config = dict(
    model='multi-label audio tagger',
    beta2=0.999,
    eps=1e-08,
    sam_rho=0.1,
    steps=16100,
    epochs=52.8,
    final_lr_fraction=0,
)
Rows from block 5 of a small multi-label audio tagger, named by matrix and row number. Rows with one number belong to one channel. Each number is 500 + 25 x the weight over its row's rms, rounded and kept within 0 to 999. All counts start at 0. Numbers have three digits each. After the name is the row's rms in percent of the matrix's.
After each channel's rows are labels from the 100 clips, of 14976, where the channel reaches its highest value: "loudest band" is the band of the loudest frequency at the time of the peak. Only what is clearly more common there than usual is listed. The data: simulated sounds of rotating machines with and without faults. In brackets: how many of the 100.
# convs0: first width-5 conv (model.blocks.5.convs.0.weight, 192x192x5, each kernel summed), inputs 0-95
# convs1: second width-5 conv (model.blocks.5.convs.1.weight, 192x192x5, transposed, each kernel summed), outputs 0-95

convs0.129 107:506438502518522512466499516481511487497437493523493502511515526516458491482488479478399492467501484476505476488498498497470497476446515460510483484502498482512501479535503502503469489485506479482503492489512524469508507468509488505488474487458496473495492524502542494493500505560541497516
convs1.129 105:462454520500471497505533498439477522461526503507488477518484506500522505526464495515506510529511511527524511470509516490497533467499516518522461492489486480513483519474486505528486488516518488564473473520522487530524498514543537478499497500497461488485511516490565511503499480580529488483
loudest band: 1000 to 2000 Hz (31)

convs0.125 082:506469468506515513473496498474492485536493515453468488509489515530487432486499464497498483486454451477489462470503502511510486454460538544506500487503487485499449504517523478536467505502535485501533515479502489470474523503477493446512460504475532480468488525490504487521484518557537468497
convs1.125 090:459538451496456489437507462487475483471521519496471518517450513454489484519466485492486485501458513529579482465492516491486509466488501544496503506493526485512497496464489489517533463478508510497461469495537524508522492527492503486518486492478458516509498509477533507485454477546514503496
loudest band: 250 to 500 Hz (38)

convs0.62 098:512471495507521523491491483497514471492432480482504492516491502488488494499506491455423489467488494487475473499473523511495510490477504470500447481484479481501515439523477503500485510491498489487522501490490505477474517493489500518479472488500510478499490505501515490500478513489522488514
convs1.62 076:506479501482501516519476523457455518478508453480492469485465516527519505503482497538511503549470525533517498496496526507486577486528482535499425477481498508501445527497514510521464510502500472463458505474537492508533501542507490512500543505503482509486484509504501519510508514518555532510
loudest band: 250 to 500 Hz (28)

convs0.160 104:471509496492526498497506477501557491483482449489502510499493495517499497500487502525489500500554501489497439481518535501523510504508511512550478452517462476496510492459501515433494543456486520523471506518466471512480486484495402468489512485499520530508499487495471508457487466513481443459
convs1.160 135:488466493522506493542506486515465498521534525482481520500489502497495517531513502481515497520570502535504546530471476508521494513515535553460488483541476498451517438501521462473474524551466548545493470481502490451494493466467496507494448523514520487483503501478529502493523475513496540515
loudest band: 500 to 1000 Hz (32)

convs0.38 099:515477486484538514479507496467473507523492469499486536483517506481482510483493507524500494513458476499475494453509507487517503473471475526510487501505520476512498509454503518502494471479512503482523484487475474530466557505507500506523513492504522485513536501503512503498524493537526474447
convs1.38 119:495503485487501481517470506563475488490510508498501523501483494516485469539499496444489459504506518495536507485458502482450459494518488579515477476529498495458499499534500464490546504506492500479487489507554484479508491517509481508511478497498508505471518488486528500502463486555538491522
loudest band: 250 to 500 Hz (28)

convs0.59 105:537476462518519528532516482484526501492491516492509484510503491522475483512466476498484509498533496492522479484551536467524498475491502497498497499499526528535504518498490491513517524431493479496484501489480561506508517496501499472521486508477520498543527532500506481477506522562467479472
convs1.59 120:478502492524511492490497488467492483511501508475489473518472501484483496499487502473514476490510489516481531526464506492548495499500564504536515471527483485456526505507491494488505499489474546529499474488493482482487510464495478488528481481508504484503539528471508473496526473524470490461
loudest band: 500 to 1000 Hz (40)

convs0.174 120:504502504497487510491459498497480425522471487451500510528511507509493493502508500502477494463478508398495500504478494514504495451479479518514478463505528489467483478497491497516509513517499452519491510481473463458500505514502503475494363497492509438489506514500527490477501515504515493508
convs1.174 098:512516492493466484499525506505493520464511492486493520530496516479500518510490507550513513531524503443501452466495484492459530482557484496494474557510501502544566503500508471499500529444513388526537503518517529502480508519552516503508491456492480517483500513530513527496499496534485508533
loudest band: 1000 to 2000 Hz (31)

convs0.156 107:555428455500551504499483491488485465489503461472512493475497482513456458505503458477502530516474507491510510508540519515501508509505485459513503468508449501495538503467478554522450484484451484500484459471479547534486457472499504515502499492430510477514528519504481464457499514543487502486
convs1.156 147:475542462515521474492490493502502486495438489454502523512484539465491498473471464494499483471491520521473516524545514458537481449488484513491533541517480502475511506462487492506502472506514518486548506472527504471504497496488519509533507490449480506501482581484521482482472480497524458522
loudest band: 1000 to 2000 Hz (37)

convs0.171 087:491457498530514503514516488512443486527495485477490525505501511492490476464507500521507506473470509503524486507461498504486522494458495530512489483477473454552525472480465513488463482484490505525525504520517486493508512542500438523504514501513497498476480493498546489520488507487460484445
convs1.171 122:497449488506533490481466470557497482523519510531514493518502537524482490514499471459494462534486529477525519552488471512461460504494513538505476467469501519547514491506497489525565509511487493534492484507494483482502487459472483499522519515501498499515492479492456478509504474460493498535
loudest band: 250 to 500 Hz (31)

convs0.176 092:509483477497504505499547530492514528514505470518489466515479480526527498498513509522532530512490499522511507473515526470546575494523509483499502529464474485517481530486511487501500540484524552473515521521484506534455550529491501533498525514486525532467479501491525525510500539509506440553
convs1.176 086:497475477489478482496486506447455494561485451449494509461487471479488515520513497505483552516466465463516462515469507468464525488519494514472485466500478479454514463467520494524505508492488469521500504471517509488530537507453460504516475473461496525532513572483498535500474513469487463548
loudest band: 4000 to 8000 Hz (31)

convs0.6 096:502454448509528508463490462503516486502446503477498525503506498524486449476502476526494502499445462464510471456503476522536518465496541516508503487469474500514503491550484513499453513475511495506513495499516514475470510486471504510504490497475521494494505547501474512484496521534529477507
convs1.6 099:445463505492491476477496475440469498502491517479497525499465532487511502512479467505500516503525513518558507461459512461487516464513509587511470486508489463509510465473498500525506492518486493531465484491543479492500507508486509475510493487510465499531468524481540505473510472583495501531
loudest band: 1000 to 2000 Hz (41)

convs0.33 100:542475490511496517501426512499484424551507500422494516513522493515488486492489499485500521455466519407501518514469512521501484469483477503505515457501519491442457495507477506526517501482494432508496514458484488485514488508510492479505406496486514448504509516520534458485497529529511506507
convs1.33 087:485501476496461457532538489485510525466493486459504501496494509479504494507505504544518503482532492448508484472511469464486525469561480493482507546513475512484526510515486485536501522484501436530526484511539517471485510500540544494516441491488482513466502534519527531472484468504484478540
loudest band: 2000 to 4000 Hz (25)

convs0.49 095:552476483530499500489502513483506536486511537507450489515508533446502498501493488490517502503490514521477526492526505470491470493500474554470500502502515533498508530504515484505458497499505494481520479495488510526489455507489497485483527487521518509544484499503518471521455535568493486508
convs1.49 099:466516500561492491480497496489483508513470518518520499544473468480546484451472520506475478494530508478504529520492463504508469494504519472481527501477488493526480509491529516499505479502464466468503479512514528522490491511505526471518494523450483493474505542477445502521516526519468496496
loudest band: 250 to 500 Hz (35)

convs0.110 100:496423521488487498450490516493546480506476487539495522520513524485479512469495483533424489468480491466475469481495495488451485489488476452497504487481514511500525471508489501454430511508496474496490488523497508481517476476496470506454459483478494463484502500501537493474487492517490502514
convs1.110 111:506470527530494488539512515485496567470560492521534461515507491503510501529516499560498489512516508508499530464505483489519510520552522522511445505509467479495505524505510496479468533496489495578494472548530501510495482492522530477498544514511486469513489465511510529532506490554491487464
loudest band: 1000 to 2000 Hz (31); 250 to 500 Hz (28)

convs0.177 091:507490483486516502505498480485501481494446494478509483491500480485474486498493508440430507460504478490492479482471532487493519488464504501471460504475483509495487446514472513527489489481479486462522495488515495467467514496487522521505467482470496478490513503477511489475470497484519495499
convs1.177 081:496511463482492503484487506497468491455507460514491489482485515534495484522479499506505486535435510539519458490512524524495555493503494501503462491468518517511468524496487498497443518452510487446498510481519527508549508574494501498534505521488489506497522520491504509493486507515534521504
loudest band: 250 to 500 Hz (27)

convs0.86 108:562443456494523508467487495474508497513479541478486484473502518501477499476468513486469505451455518470499503517476530491497504466484481504483493517495505517516466524470487503515491492445540455473532493501492464514492509477492506474482458502477497462511511490509518496483492521522500503513
convs1.86 118:484495468525466488512496488512490498498461504496505532487504496500468448513472505483513492490493494536534494489500502451509479507498533472502486475507479506501525538517456456501527505478502506482542479489511507484478453504516488486528499515501473508469524507516485493482459481523511475482
loudest band: 2000 to 4000 Hz (32)

convs0.113 086:509495521490429481476485512466498513504508539506514504484534504462483489494481505521495542537480496507498507494478499466463474460500487505519503499497514539508504507459495492534485473520517500478511478474503473497514462473526499471503494500478450512521495528494507501529462509538486504463
convs1.113 073:492520508517496485526519463498493518524469532538533507495540474513465459495480504511517458493504471494511503514518469496520495532506517469519458474514494474542521533498512501504492471491476508488503448535481513503482486479487488474491510540471465467506522517493473479482513478480468481491
loudest band: 2000 to 4000 Hz (34)

convs0.11 080:498517544514467508532526494446506504538536520504497512488492502506506514501517500475494499507534496516512487463443529488473522465471493549505475517475502496503417487473489491574487493527479532480522505483494427499498477493504499478510508510528465499490505512472499493521492496506488457432
convs1.11 080:523528470511527513529504479487491484480482506543516519524507514519465462507502466464515492544429519496494498510496473534489480511490505496514505497500519528528518559502528471486494513485530528508543498502483526511515506510456486516514472522503518502533521565495516473514480495475539527445
loudest band: 2000 to 4000 Hz (28)

convs0.107 095:536463482528515501490482465482490495520481508473467506479515510508480463477507495477492520462471507479486507518489463511482463469487496541486497481473478482463509496509465510510503495505505486488481458510492513487491464502498494483509463488456533475508502542501524473505495535572527501531
convs1.107 118:476508450510483477489535493434491503461484502477503495503508525488509495500476514529491481502510476527519492475499493467502516464552499521501509531515488481498521487500503485539492483473494446512513468520516543498499492491503526449533446520467475528457523530498549537484491485520493461519
loudest band: 250 to 500 Hz (31)

convs0.36 090:503442504515481505474499513479524481533448499536460496503518501486449496470473473491431490464490483474475474495482490493461482496464494511477487488462491492501488490509473513455472483489477474479467485503514489484498490467469459511486468490465499452488508488486529487471496518547506517507
convs1.36 098:506470501515487476506531509464482552460530478503525448518496502500530502529478508549489477516519511514512524453516497472515494483562515539520482510494484481523510491484492503501456497479507489532494465516532505509521467501528539477481493514495477492503511490485533546521483490534504498482
loudest band: 250 to 500 Hz (34)